config.yaml
translate: 0.12
fusion: "prefix"
decoder_qk_norm: false
beta2: 0.99
precondition_frequency: 20
epochs: 82.1
Rows from block 2 of the text decoder, named by matrix and row number. Rows with one number belong to one neuron. Each number is 500 + 40 x the weight over the matrix's rms, rounded and kept within 0 to 999. All counts start at 0. Numbers have three digits each.
# fc1: MLP up (decoder.blocks.2.mlp.fc1.weight, 768x256), inputs 0-127
# fc2: MLP down (decoder.blocks.2.mlp.fc2.weight, 256x768, transposed), outputs 0-127
fc1.702:562511494574513555487485483525447488484449489564440531542453523513463424573457487481501540531489529563593445510505497504465494516536555445505457508543500501582530458533497483580475473501508498489475549463542492564525500436529540473523442520471511534537466510436471491489530553432536433430490472517481542417507498474502515484503577518489548451480458503494503473518525474554494515451427
fc1.703:449443455512531527473526450542483556468515528537466508512541458411495522515542566518523441446472477507473470572464530478482483483556479508560524528476492503504476452511446525535562559431549496509496494500482569467502557544473516552503458481514479508559478506465505564537452468518491406529518513444383458425477504517501456480501530493501581471525529524470410520531493513472502456465564
fc1.704:479503460540467440572552505462466427486453514459460486536506502551433567574451481563464536444511525488458546497457481516522514483520505549452463548453555511588495491512481470463490515496459586463468403535545542480495542453527489485468499404495488488512524516451482504468483488540478481610480448511546500500513530514487490511598441475453480501536487475437504517516493580520507474436568
fc1.705:492502517533434510502477507435532501378485558454528495477506521445455459523482531518475510495487468419530420553459528483534479518552526472477532465498453478525509495503512524496477600500446451456495500567585443439535463508457502482538455470514547435591484542467536490488498442512544532506516477565492529521517501519498510543541478473526493464546441518436451578481576592505408458474466
fc1.706:429561506509528480442444544478546482571541517472541500600504416490520545554539503477502471542452472505456508573453531506496484424527549554559395427462496510549511492519505492525527511513474446470486479478543452471477555512531461419473466465467520547396464565504449536525473414431482487435480543471468512499478483509485446450445561472490521467479507437469515546415441558545543544495458
fc1.707:427505589488446531554543492501523445519498524494527500533477506558524526571525556397513430455492503537486491495500483453441471445481476448461535536464538476529609555475466550557480502506450445506574485501530515511487569480477471467532518474514416512482491395544512441443399445499546482473451468570420494517545518536438506455567475516410530473484563533465542529506558499531479492462484
fc1.708:550479531495530568466459466549445490549503530524452481419495449551490468547471465462508506510555466466506487495485559515416513497562563500499532578496558533527450461536536411540448500492510526450500524533510479515460442518516504517440576545545473502439529546477497500507453567427435495441492474445524510489523467473487550537553490459476574497435469480552539481439535484514479474548482
fc1.709:487465518576476511469572493500449509515596508476521497524510476528500506489530471512488493461479444458534473549457472459485513434471553503440459550485493495443564440532451477482475545493493496403417494474486510469534525467519447435523488546479496511505504555443534446492440580522562497538551483556532477536479446414529439530459513459444516488510490461478463531500528494537500493507441
fc1.710:511497488551496446544500457547476500512486497435536493488425472406530497455509493484523486489487581561460508486472450504412440512614501452424574499478561534534507481569515518475510450415496514493492418477566513609514507474514473469580417451501478497574521514541483511433503473550521489539519585541440440514549480527483545469534473460449529581536435499450480440446461545493493510555486
fc1.711:509478527568519433581487503521573524520473555528512478488508446438535539568564556424489483447454535487474548502484553441548538474567482445484454570525526522518522528491549475458508567455463469522510487504572460616444541518492520542529484539499534447490513524434462494485445451458476489546435564474553497520520469468537459520452471423454495468510448514526387509498541536504535469513493
fc1.712:533417586508514472417525557430478494517481505464500450472495552533474459511445517500552425580510465556423561594533501525491460468490563514554460482465491428475452527509579472528496514482572469534523419452508474432504510488507492491527484459490516488485486464547536535579548586491477452530521511449438480455486482441479392456480548479468502446542456472534463564518539488521502473531521
fc1.713:429427433566453500545545528528525479430500558499425471523503497570469495489529469534513500466529488552502458532417539471542545529487421467479478511506442502539461483466582588512498474438464444517460478454532534508456446468506529523539541544398521534516450455418535513510512529511504498545506523506568517511442515532492403500446467503520405516510546518493459498553541511468590560541493
fc1.714:407510510514485531484528531497556486508511494490523476467507500545485522457489554432491542511530546486510560532517482516530484499458510440492546479498503464516441554455475526529566443497539441561475427446432490474484493490583485432542510461477512502468490479468512482540489493449540442494452530457463565448524456469453481489547486490579548467514529477458536552444458530450558432537458
fc1.715:462503529514491506465539537504510491568545452505494593526478435555496494546541489495523543543543543553422430489528506522453431430528463478487545497476539500429489487432510500573449504557462500471488430488560497531468451527438485485528543434528485487437565523531477455521458496429523593546517497449558433546464467437406558459473471520401454523421482558436538441545522523486451521521543
fc1.716:472569553524455484554565452461476439486547413487476544449466477563489550474465516507532558474472444419500466621534503472461486480500449508578499535481539579519486520496508517532469520478482478493481552470453474491404444428501553594478464463524486496566529490507538469455415481462473498510495440483492462486497546570483524453538510531474567461540520546502494482511459503501494526517523
fc1.717:487497521551437542426486526469473522480513513559506503499521492538510482496466481527546496539461531463512465485453437497510499575447477537522457491491489482484496544464462441483487462486436503536451485546575508469452479472530533452506509493553441556473457534405543522455523453508453519487507455506518452495487521460523485498447487522460510510478491483555506476499550473511518495521514
fc1.718:483544520450500506507451522578483536440511499468478532523485406523498496437455527391509583613542523543459551514446563534554478483524452492524463492455482534471539459499535500533494490480513504555518519455540494508493427500573533514427577453498514402450530537440519480510469511450450521498576458466485445460503558549465558503483526473518472552481473567487462453458492517510575516408491
fc1.719:474589520495476507542503478566566512491515497510486543527472447472501495602517522547523481435526529596479489464529546448522464506530526538479461486486588479499517436560491405503549587490471456529490484527464538455504516463442421556523561478536507472471504493493521537549538467459410444507472484499485435514576488464533537492471430452404542501510497488445515426513450477471498502552491
fc1.720:438563422475511565468483547521573468504551529539506503538540413546441514488514545528483564469470510499544516447569511345516510483539561525561527530512499487433515549493502409540503493463511475470551483461488468410479532509463540521552464572498384505515511516464465488539550438515446453538437500487475510488475501530467519542500468537573431531405500578522501522501581468389519447609508
fc1.721:456576470476520478475492542514539560491513453468449524543566471534461451472489437459440491587567510515537434496454547514459476480578556479467505463400542554467522561541468474445523492479499531520485489521478456461480454511476534529525543540409517389447525487450570496573470498497533542451480461485465468492523550445462482430520472467525427530548488515519517490468427485532488484556508
fc1.722:471477475537475596555476473507505457407503492583547485545464497580458464491505524524483533465533534493513557535552466430502605477489523563561421499458469488429483508578486449512471566524513483445544482484425454494408486561556498546480495473500446571468521543486468472570531450573496519519487480428502541498460454466507451563493444527478513492414488549484472524592537462546441587490549
fc1.723:580456443500454488532572510501509434466502542526533468513527448502533459488548480435501460430468499474508480551527493539470500463477505477504529471443553562562479463498513496502495554442459457509499529482543540548489473494481478487537467495450447491443506517558430452433448554447560524547517436565490426446449590591512497477433518510475481461519514548448533567513490493496445473527461
fc1.725:507498471559458514432504464491478441462518529456589559489519539542547520491394508484445491513539471504439501450485476473521576518453497480550456512551551500476583492530403553494529443525515522587473517553453467527377566401501525531507521460486431433518475519532491474487527563582470503571513472449457558462527487493486506374489475537529507435533512543526489458453588516480505477503503
fc1.726:477518584593443502568516489515563543550476517513492475417475428466509567497440465499489533472442611455429492564485498532531501492397509503547467467502496455493519523493565529494516457494522459501521564446467613500457385484518572547533547483387533457475577513503563480466554479475449530485524528502565532476508446499507505492538524468494489459528560517487528537486514475427554527489534
fc1.727:538434489471462539508516512488475482517445503515547559456493473516498471480426521466529502514523518550491496556404478540492511557472502552531490570471530517531500486498439561465518448496467555543549423442598549469456466563525548419486560453421563522537501480561512458463483498454487546508542497602560513510427487484484424440438514512461477553578484530553452528513574540450514458493461
fc1.728:403431539488504511551553446462553546510529592583552428503461527454455416495494545483452444478543541534451489510452491533504514519493475492482511503552559413482498519480461510548537498477440464539550418493526494459493534554554444471528525452469502508460504516478525463508533524532524533499516456479502518414473512477527470518537503522543506454541456531476540446503451477470467479480496
fc1.729:478559556509522513587533497467579482543530558479492401504433462466500425513474467507467479561465488571454505479480491539511405462577546590524549487613501500445496566454562471481578485480518492559490503523505468480428528498580470568483426501501491564492510528497457423419505506568458435500518462511563513442550472495502493501520504434540501493521436511501493512571460462486475406489459
fc1.730:474566546515448497500470448493529453472483456509400570453509554541558490481490542554497519474489441466476516500546477497538478538400472494560544529553540494543521441477461511498518431509540505461527524481519471480529488540505544477547570557520419511477549539490472497547499507451501504529480459482482556478565451418493482527494489559480465479535457518539474539566506437450449506615579
fc1.731:496523581509442499496476482470488486541491560488525523574535483530492469516528492475465511494505533539492524518417509526536451526456541477491490439484475474474507454562479484438555500441479528467437545548540527510552492520482461513492422498482465462525559533519456540545521543513585485520469478477537475488485492524503442443519521499521523488442434466492579498476549481510487472595440
fc1.732:503464503492401495542512430549445401496423520464564463526482580525579512472540492530437487524522489558458505455499428497521467458592462490484581485559527438469491498459496512450540484478501543529498505475566571504433517529516423513508489425538456473498507491499468516505444458496555502505459517501480497515544572473500488551464508503479518537538437507523494486509498512502474489480388
fc1.733:500490538488498438470467505446441466515555448459457547438427521487497436551461517527538508556451471577454418540510489495406459467631522510578490508459512501453456484523486498488502502511503443464503528543595487601575487465536507552485482532463541520508450455401472524463477477518497429453447549567543418459531485476513482482434549515484531534558454493443477448521487476430508464510517
fc1.734:386514510536468446541502441507565504475485532500505503457403460416568508400514530516498577483450486442460473550489511542429524489508572405529522444583470422445469494441531414476484427480493418488472545456502550467518495415547505407487541493444503468491548471510509455488454533547503573560495508521459496466478466517464473454462550513509542476595572509528480579505469515554533531501525
fc1.735:450493487505493458586525500515528417509501468450432478519497461543442497527457555528531553438569501526527502457534523499491586500465561504536554493477527504468517500525495568521475439557480476516502461447508398505456480411488491492447483504535530527499510447468518559535501525457425571548491486477481528481429454482458415612452425511471469495512509563516486538539563526527550546516508
fc1.736:527465466463506520443514516497481511486429547437474497445466503534496484509430470491501558522509531537553508525431480495527536473486481491479488519496485481518577553520538490454476473492485526551484569471549455473456444481546543462485558508517496479495453554510475487508491521481494488485573522545560468550416591482529485506506523454507554518574510558557440573480499515576492623467520
fc1.737:434448524573491448469481517483521504521604542530439492520475551546518491525555494462559521538447492457554464421480492477539462516513567434545484532458505436442509545486544451543481489527528477475488523529452505552547481498457520441458531570476474499513469503440550475538505487554521519445472555447581467546479488459527510591495552512524486469526526522522457467464455526456504453545457
fc1.738:484514514444431548492512511520579503506537547503515499484519495490511521470505513493443493511496465500449445513551508525529482435471525577466501495524474513472500600496527533453548404506532531568521546539497460492464491475508492429484516501527454424472462548440487451499476566441460544475564477554556523471531534432529571572440472495413427462497527437539489509529493424490490479446457
fc1.739:463513522527465435555473488501491404483578493450499482577514533502477557432542465522521553452530504443520542507465488456496486515519543511451506517443513411448459483476473509500491480520470496481427511503517420441492450481544530459467524494439512483511531483488474506428492445528550469542495510435438458525515487508457516535500575530499490524555446461515526485562473542513475479493446
fc1.740:547528514545451510419488477536421527460529529617509540519533514581490485525497464546603455467443513508472501553441465480445449592421495517500457566472518569460513494579478438519468482493441550474371474442561519537528497545488566402429471496483449465538467544537584491449484457514528532583504490499545552459418521473488465428488539522511502517475453455562463424538574483434520510536482
fc1.741:490464425501582516477556459459523500490533557508496485478515494462502522486566592514554516496478553479445505469440509468491519448478562437557432537434504543469491496408453508496527532471517486511540478516496545529480546516491479434517474525509458539540508483444527496547489484471467451510494579444432520543467512484492541523519525424469520473494497590532465547519483554503499483532568
fc1.742:478540529485517532552542487537538494536413483519484530545432503501479417599507413558506503519519511430562525464559499484485525484504476412541500529489533489492488460478491485501424460456479476485468448479543440571432537499534405551550561479487496546440454441579472395555467445433469463495546445433483510498453564517489466484508512427541492457483497543461494481504505508479438507536509
fc1.743:504374444501492451478484412515563466492506468485514518535458529524480571583493467488512548434511465466491492489463505492495510484526469574519548504420559541513464484424522491513524544517500518533542478473478482468457426506554508477444481455492440462431526471428497560436458463504543550466471496486436438503485536508499456531553558528523529577521497500518458549515507471519481501493533
fc1.744:522474573495490566521478432511503418494514522533502485518523541516528471517542487549493493490491506538493539499516533473513540477549439474539468441438540532517464529478522393524522494420411493447473521548502497472540492518512509568507512565454505436464533483473485520452531547530506440517488439548482503440537540534498421544503492406463553492489456508494564516459539418510507553533545
fc1.745:438528513471492491525496438485531526488528539514468439479521489455433437432458494488586419466441558451488468447453507489525511566547506465482517458498543466490527501490522491550490496517446497451481485572548552526508477529470484455408527437512444496458488551551551551521548530517498474505455577514489521494465515474481543495464498466471561456452509502510485511503458510486463518472391
fc1.746:489529482491476559482510495461525510500485493519498469476553420477537508540467477499570528519471533497466521459507500462452491506547528496504518518483472551448562454578418489476483513483499572518471431490589485509487469499530464492436557510453475470540500518435536516406477450495434533486490462534490583550484538471489480464517490476542479444448463463476502540501514495527497458574502
fc1.747:519462468520423479379507599489466571483551525527538491566517534511497443472516479410543595484504504463505550536429529433475519566444544509552459512481505534451496484506527471557474503494528529485493490505556495513525492502527513467533464456520540506514489481547509526497495510515483417578533528565479576516565503518538487515486504491394501415443432474463493496495538528433486529539500
fc1.749:543471484525446406516465496455516511427483430516485528470522487513466390531522531506458431500514467476526476543478514515490469482478473550544541544502501469532474477414519473490487450492466547514581478513501484527441502514556521492518521522519528432471462468501466558467501525479575541524528519487434443500532539545474472433498545482509509499489421467490408500517487511544506483519557
fc1.750:474521569463488470490463501522505509530440494501519461507496489528496560513441464441493467628561546508474474491479555488514491535526470495405455517553539452487482474558448529502498505527503530515460517544555466449431549495452505489534570439497534454597531548494475525471450476488473494461524534552459468484568449502479432476418458503469420421496498471561465508463436456497518500431441
fc1.751:522520487489505477549493490492563519482498543506499457506504466520549520427455500511502524459554499574572472598422525493468481497503513530516468513573522443436533490525566479543477408455448409484443495568456529512430538522536540484504420537545486507395526499502465462501488522493453552540508500515503539474469526490501490475493499515512527504530503460526433507439524500564496490504490
fc1.752:513491552468481550502510484500419460492437521491416560521468432486452516504521525439504547545470480445509506557534544585460502490467554523462441452592566549503517503437574454533477503471489512487482471494498463484546507510530504500527527459499553439516462459411505505509543490501522441528501468466534474389482498539414507463474467426536472540567517413533493559485531428495620520477472
fc1.753:514479502470448524451498537433539512504580540543527508471505526580563416485509517471397526452519473464493427458447554535495432489532478507490520534480507465537514512540589487540447549517537513430452493541539486529465582460522503422488394481612502553469507549486501491512468523516466523465514509515502479453527504448506494545474545481498447445469475514531472505455529490565512519539529
fc1.754:520467517466469503513470495489485546572494500544505500545468463505484521519556521434560509494517448451499502535490452518490474539492527552510488518513541460489561422570490522496523511447437517387436451483516470515484412472450474459500469519518562472550438513531486512539539582462500553432467487485492519519448470465516447457459539419433535541519519458422497572509548525475500595572442
fc1.755:483536544511461496597491507474532420516502488485481515489512477568498475522459544527496528496571530463518500499510526472573506519445510510514538604537531504468534482506536499504498492490541502479496577482471475535520535511511476458504532527475464503485519531409505549502515516528455621490525486466552552522554500510492456498495544490445507486524499558547499497421465512488469597513493
fc2.702:490508425573497488467468559548527539558405488495477487529520595502532457493481544440462492544420544587515481433474504435511433504433542498452480522559536504501532511592476464474455502410490549555534531471443403455488423497516479563434457541472499525510562426540542520483516477360513493521542529521453494494505523510515470470461451471490467469498563416529453502484580514435554503531481
fc2.703:545464452497452530498484567507495502474510506527517403480451506474511512533432446503433495535532480506576481487570453500529542517496471478524489415486509539436444569511539487562477474522454449476547481486536482526484453460480479471550489442516556526570536509460516497482548493580451536509531541470502527482547542420458505587479467466518572524430500487525579444514421539437461482503480
fc2.704:508527506534440535522477418472528502504492531533474498516557514524506547508444492546498486548417526509498492478547462558525530436471477497525505462530531517530539551438492545487399553451488471513513519586461496454430472477516513474537476567538519540452506414459481580415481465516541481481484496468484490493534474462532458482507493458487479565550494421519523480489457452527522534497393
fc2.705:546459553494512520521507501494494364436525445502443469474440372462558508426511486529524475502555449561570477563463507469560500485480464442496511496524528454476577465536475504517451488437445500508524498495501514512549446506538432507552426447484551465505487531449446508540489502557449604476519492497477493465511564555506485518549527530457561523381554521527528519595535528532509445549500
fc2.706:516498458520535473564535543457541459489464548566425407512529475454506507487562440539458527525472563524525486497473535452516488501470562489468429572512602538434496489554507586477436551483491536491504469520581551506438430535507509533484413480521550490475474540526520451479524493473502512460543442503547482497559439476554555466459520474495548569492606510454498520512445418498505533460433
fc2.707:526548387380491581453532531497529455580465448499541465526508582582555450633438560476494524527517482525553484549585446501474447529492457537509543518478502508540522567521499483544505454461415483534541508481541552538538418473415543427562599445512525444510524480452432446467499508454511558502538512442485468489500532480495489563562506543446561493493498542562482460447494558430560476521488
fc2.708:539515569458513463500533491514481513539524455467509490498500533555502511510539509445471507518573494461491537459467519428532494464526469478578486565494501557480449467486475536499462544562495511499436401507478536511548485436499536575508516548516474486518468564485461539477497514368485484431585424553462446512452439609458499509542567517520573487493505473502557550462470523511504495471558
fc2.709:554500475499475482510545609469512512477517444500547507499497457533557564454490519378536467488496499443454506429470450494586460516471562490508540508444502489477554480490506535460474546499467496483498540477597556486464490516557531546500427499515577501531493574514446568513499461435540455495439528539496521482478552507544454472493514545422515500490492536514516534521471607448498525519442
fc2.710:491497527483548462507514426389486442503489506440433493529459485488510449453470464433501530512536540460565436530467514544486433517491534507431490443514440494480425544582475435589505491501538415455555506518493596492542437473409511499525461531441503460483525475558547482522501534404487557522441524435480434505496435520472464559495588533439428466471484480523513511509495541508512508456441
fc2.711:522488465502504598451405554582487521468468581565475527487493556578510467543466461511439505492524477535532458403511582545454510476520567525514508553545425545496481455415482484433485481501551489581488547351483509567553538549455450465527570557496458469519496419496470533451499618530490538590547470505571529464437490573530569534478461540568508518458600520544509527457534457468572515465473
fc2.712:538403443469497460556518526540509538518540514503528543512519553429592505551443326491397507547484502512520527457559491514488491536470538533450430481560497556494487441478549574450572543579556450500502467416460521503508493440531438466536481481409522512496473413523481529486545554454544483419568458468502513569494427500493507526497485442458577484514373539472626497498522481474492556557458
fc2.713:570574559539491476515456560559469578451558437522437483518489537538551490471522539542484505508545538471504557476509483539484510425525548512515543565524384477471596481481441515466450541495405536484450499469554542537557509470517448505476437558454536504476475466482523526542479437459468533548466617522582521533505543582483516482483391509467516542474607503541528503516534485475525450534398
fc2.714:559511608455493501561522468525482528478482549428535459450543580513490470449482555501509499491459480489449574551506521510476468515458522517436463570480466511504509467440496478484492471479449476494469509518512531599436459527475578447423525544505502511485510548546489503475495563459489499479455458507505446562485491515445511468527531506463449534549561384472498453489549487400478533547505
fc2.715:440499471462474460439566430474493455544479492553548600459491497521493519545504516491471575539573455497485414480472582495456461550560445551500521447508402455454472490398443459485555525477515404553487490475501578547581506537480512533569510648408560445554370491509439509560477569469518504448463474501504520471485495558502569433560486453476470507449544526442558473509533588518469514501537
fc2.716:534507494497508458486537524501466464499458414554569509523513496527476557485447507462488474496500569396462487567443478444494483436417524532472539569521532415523532486507502519555458490507526551570466527537504501539467433498445507504504485512551448492492578486496498520530525455484462426529495500467516524451533448582483472496415500535538514480411576553494532471443431413489502525489574
fc2.717:508474473503551465480561503446518487481500487569574533474479477552526478434440463474544494460554488530625478479485530485437472503495466534523513507520439476454488519467545475515517508516453447516501494506533401538524575497474498475522471510503557498549559491473491424462479496485487536517494489491552494452411558502490518516511460455515562509463456484529482469573511575545459450495484
fc2.718:470505542417490550533526478458525495500419530531530472515480413474471472652482496474587513523552555559464482497528486527561461492482478478501513508503447543491545493528457619603502495443529413554473471495507553495473494604524545426484499515485439511500493488540555466482507454457502605425518473533504475481473442472580511421592492482522491493495465390407507499439537504495514469479551
fc2.719:447443482467576483468503518454510427459511597495485476506457457447501473502466477487493540520448533520498432434548487499490526539462512443486502560468536487467557475492489570550498477504430492480457461479508485495547486433495473452467477535562462444534539539492495532459507475474487488419486523478504486479443442477503512494496535498565532536467531537520545503483449511535526505462430
fc2.720:505518509544537515490482514525504501570495475464402570546494511467542558546488523541548508486545465468485468472431471508503477541482502505614485552495451476492452515456567530577523495501540486568498437531442508555541518453522390478514561502504533454502460550529454437546467496467474500489490456483448547474490493510525536579489557543502544531533502541470448507493468513538524482488445
fc2.721:527461529444548525513486486473544470579467465497493508491470483476461516552480558500469480477539458516449519466496493549555497512488478528444474487462492454508491498508494572516473581513468518515496470526501548448472463487529519520492478658616419450472481471528553523459503561516545563453471519493490497456536471511525508511490478478523539529514491525450428541516468531487519543494568
fc2.722:542465462540510483502496541476503517586556519548496581486505448486533527453445567523481449503430465465487479462518508435562512545464514517449531432539509482565506586473498384495467533538529566466632440560538557496527392470516451444494494473563492429549544418531403520541523476424425567543468489477521458506433531489503522468522521406474479461554568533555449520492508508477517524486484
fc2.723:523657560497555560437531510393533435515489472527492459474485483576493502486518473459511543519493459533505464534464464529559516433508528537595510500506514513519533517577464465536448527526456493460458559482551468507513527477521441514481464463598511529489450553526474513457481559412493467556507505505447460472476523559463580462439493531486490486538482569460500489545504443436442517505511
fc2.725:571584507435439468492467540490530474507508491500583524550476577427519556506499448544517493492515475510518515489480484478449546476382539496523474493567439545433492518522538524569609503529479479465492541522544496580473535392533366449516565443493497506499543514490507436487580469540434477508470483520473505553499474574531546522441508467495496540564484509544485470487517477426499519467519
fc2.726:488474502495511515524517528441502468471452500457517443520513530555552498434480571476471475440595536420445523468477400482517508433498518500508510557507438452508564492499517479519437437477478541512485539459525500494450430520488501534538509496486476447543485509519551473524523515413504488528493528540565561530477504443499556480456521510618519402455590436559459471520462529516464478486522
fc2.727:524544532501482511536512489465504544500476531529512457509532489592564501520451477511510573487545579437487470525614460560498538388397395570475507570550441499454509503477510524432493437527420497506456423478491490493517537499484498445518548513470421531510536501449514522512514525427477562487490464512563498480407477459461455452425504518522545540490569481558552524503486452520479523535425
fc2.728:501505558527473528496479539436466483527476521493423501525511538508521443509414566466509457526462531567471469486547608552561483535525484542398480515496481439473509547452536498434467436444506519485455488466465553486501551552527486519463452540534460536568479546482476477470486519512479487466522436442484499502464490566409541561472565595471488456504492448487410524481483474515525503492464
fc2.729:557568626503531438510545464426508487428576556536484524556485475480454572508474485460540486515484496532517456489544539464496480520500485512487522479482482478503475536510488498515591490484421465480526519492475532465560456532524425516529447516516457517522557461559499448515531488502529554529501513559422549522508496620495514461470514577448532449547428515420535562546499508511469508505461
fc2.730:444515481554496503470532578535508508533497444555436543574492498540495496423518575491597465492463527452536540489491564533475508491518446491501526528484551456462502491498488509523509411451485469489489491501564514476513535509459518448501474445528475488511495518538565473494515554483581402526435511520489434470410480497529465542477530473480366543439555528469504483491476519537552481524530
fc2.731:550544524552500512494524485466524512588520531605484518460472468529515539459473501522500526506549554518531475521417513507491478478443533480549542474506499505496505475509548517525468539410518478455524478399547478482507526501495421576446428557495528533479493509512531544528458480539527445474509410559509460515558473530510487471513505515341516472496547545510461529516528572465489509478489
fc2.732:557554510541534511520455515442545443545549496433458513552508520594487526393525538481560512500548502502568463500479511494454518555478510523459521496458597478458516530460476425513506445529493527530529497440452536486499450497502454470485486466437406515519492468575482431509463535495538484502519480547441528558516483565474510489489524484455558426520458573477564536543454494519533558517504
fc2.733:502549528538499505516510473469440429529497505500428476533467577495511493513486493473490475514484491491593460496513463397516499494494542505516537516504568499517494501562521496534514536555533414409400513428500509458407471436489481502470532499472443553577419428536407503495484450462478474478506452491472543479401492476485484545477480467570512437553448435492591520541504557478454456471482
fc2.734:545407478423490438501547462454490527516509451482495441536525495435609482484527465385465519502541521409396460508466539529551522480475573513511540546465449444493503595429544492534499483418536412434482586523401559501413489460562506464548528474489485501443493575490464514488468533507477533441517494570554503469536458477493592453480454527512495474502464448502511495491482525472490527467580
fc2.735:415557491433482471507476439417509550483468537537501556578557478472520466474554460601509448481520427504453461534551498512453559529504506493500445501551445599524463568499497599566559528518528545491504534511451534585493515426539461395537517486522503544507510596575457402513483455496529491548468530488592524435513509454512452459481500520537473560503487497548574478547501541520507485470493
fc2.736:477493538447541543520564517484532513453549446504471488489468436503574541509484510548539471469462510558466500455563466578480539466470504487502478516491455506439561482463515527554462523485459506556559491466484507495445504485495476417489468495498465530521475528531520498502519474471475577496517504507526410518539470476469502475520493469481482511534490410451471488502592542550521509493437
fc2.737:507516573471485500512506447497477501491482484431438464479493491557481507490504521447533437470435484470516532455427448464532483452529489502468561515481445503507477513392544474456512486544543525604477542486533530478554491553496480466429512519481479530481554548458545511576502485499490495495541513523457533526529453486464478492520464548495528448490514540495503496521536607500471463477481
fc2.738:494499551558530562490504496476509533509530516568454487548500474516448432453516561568511517412503547518561528471495527477535482519521470498499446541550497490512555526518477520422454450497460514602488502481451571435560470504540483466449457599515465495549508541467541460473501482469508514462468500563514523474518542525535506513458527465530569465501529424465429503578485497521445474498475
fc2.739:462486433521480535509465505468485484524452505473456485494481508538465491378557557531505433462506468573521541546452475536426543519499481482504453451479511466525526593473527582425444558468462557443515486527454486498537434547506520533470460429494484543510550511480511518580493482532512450489545543501419529531485445517468532556501487467534521489500495474566499494558537449490485495513487
fc2.740:586582484528498522534494602436459568482516461519566568483518454624599521483414558521445517455565531437544520508525476416481479509400533512498486589508517472514489473525510476479506528432483515480430427471488489469526457485515466476487500445501523552483493460502528574497529463498433511487551438518586488536383540520499508505460531553543596489509491560575545490499572545492468485523427
fc2.741:560492535550472509487464519509452537544522484489546474537490480519568544549511512557494513518516464507508507509570510555512480519469511499558515465497496507488512488477535529485411474537491479508503553456551476551426545532469457534510558494457515491494503540519542505504513475558524541506501482508573522511493496450520530567455481571535520562494443481436611489556510519460484477547508
fc2.742:469495464503512498459512534535474468575476513550409525496500564502451521484510481546526509515496464491492431477444494428459447474521493468404469553535473499517501514505603499479487494500545534565513527511523506524522563607478467475514517564471522497525475544553519487508530483375487451525588518489536550464490447579520549482497501500509516475540488498444517484543486439524549466525484
fc2.743:489523478496499562540465546487474549532456487457521546501549514544442546439483546559541484475470480536542472500503515555474503508532438494495550499419606516526566525492441446474461528511487644469546491548420481439485484551577479503502523533522452481482517543512478532498444490472475582506490565547491491505449523559490526498485561511607481550543464504555498495542473480518546530463436
fc2.744:562506585575468530542511508585530521602554487541562463494444454481491483450539520521472514482460512508478535503471549533487475512509563507506499485453576509547467578459480558546506526466487485532514473534490502520514517494497495524446456541457526492442475489507540519532484515512527565469502491530494504454536503550465501474518517559455558499512465546519460452475485540497522524526473
fc2.745:477500541489529501523453492491469482493544454507475481459542502546530453507457490520540429493537520543447478521470521578557457498493486521451480545488495452453532494439539495471485471490505443518494416475454543502557460518485476460474505550546464538518575531498531523509478553471537520514534470548500538497499457511450510491483510527506500494535512515480507504482539434534495459529517
fc2.746:452546489484519548499525500477512478464530541470597485492476464500478501504462504565522533550543576568457538501486488511498521496422501467465515525529548589479528548574467550398444432387596473482494494530526518502497512502429505503551509543534497480494469500516492509490440487478508421430454520485558453518536541480539514439500563420492508516472468558570484442514505519498539520507467
fc2.747:526494542561488465507516510508472545510481507456546514466477520491419537437480546553531515558538425462500471478522541485498514579477583487531550545558506556484552502444488505487475564456537461482496520448510524495545493440489473556546492493433517486486442585584474517490452498385539487521466502543509477539409507522493420495482516506481550499476556457481513526594496610481462542481442
fc2.749:486493467539449484525459580401504486461475465508553456548520519523474473488460468537523526453492435542527539508471503559506498464514506479512485493445480493468584509471491470465486537509456586429510520493470498447561547577552517505470535538530486519489468457525516521500542504472524439485529516614496512412498507513456478517497479480542477507497513464523498530492531561539504454487552
fc2.750:464497500510532566443506543493480460492498522459473545451497528520490498455474498475473427489457532518491464441506401548546476529508493453465442550476554549510518503496565512457492468546554548461551465429451520431479409457526427513506504521526481464517503577562483552410541545490466535481544518532525508514513566504477504522487452499505466427463502513514575507506494519496499493518545
fc2.751:582523545450525456529513508488526570517500455502581469450500484532543525398511561498488549493450532447485469448442471475451494504599585490527528516516408486480543506478594430520529482419526450464531581431459464451477541496509479451569502443496553445514471518459461523480506572492468445492539540568518498557534477470478564462451538504436493478497479441502548506511490592502541534470498
fc2.752:533519461484484463531516528535483527541465580467398471476510505508406503537558490509499440510509462510486460531536502424533476468500478485509506497546425541469574578551540547477584509539554477480438471545502509605552397488538564490492486493555562478486504433423475521531608474511445521551504509477500484444521498499481584451589521544518512508457541479522567475443496455426515462557455
fc2.753:580521494517551401506519474508507514526472425488476464527510461558511545519554491428513447577518524497477498505489449463573454452558525441486495555512482509482485465543532463503435564480490484508526510492556480509454471483472519521537510514453489564490519550489530525562487471442489479562479508502486485469486558499544459420480502498411547476465509530528557500576492471495473534515518
fc2.754:531415505471446494468558485453503489446440515530515487467442424487486473493475565446519519492541504438496591423488476478581521539475529492406464468579594545529542426590425488493482463401470475481490481524494525544509530508495618528507491552613559517452430488523535542519509448494465457468506486540533487498434521473505586542492498479465513486478549531505486545487525546542514524570418
fc2.755:517500430511496452469453510511481540471547466415552522490544534518509549371431544512527564483550439388461526466486472478536508450512519452461456575525504459526512532451561470470457488428496551521493502516442439521514457490461511488515507427479506530506582534507515523527549496499459505495464554507563545452478538489478504479475519495541488423527469439511538444563525516470535547484541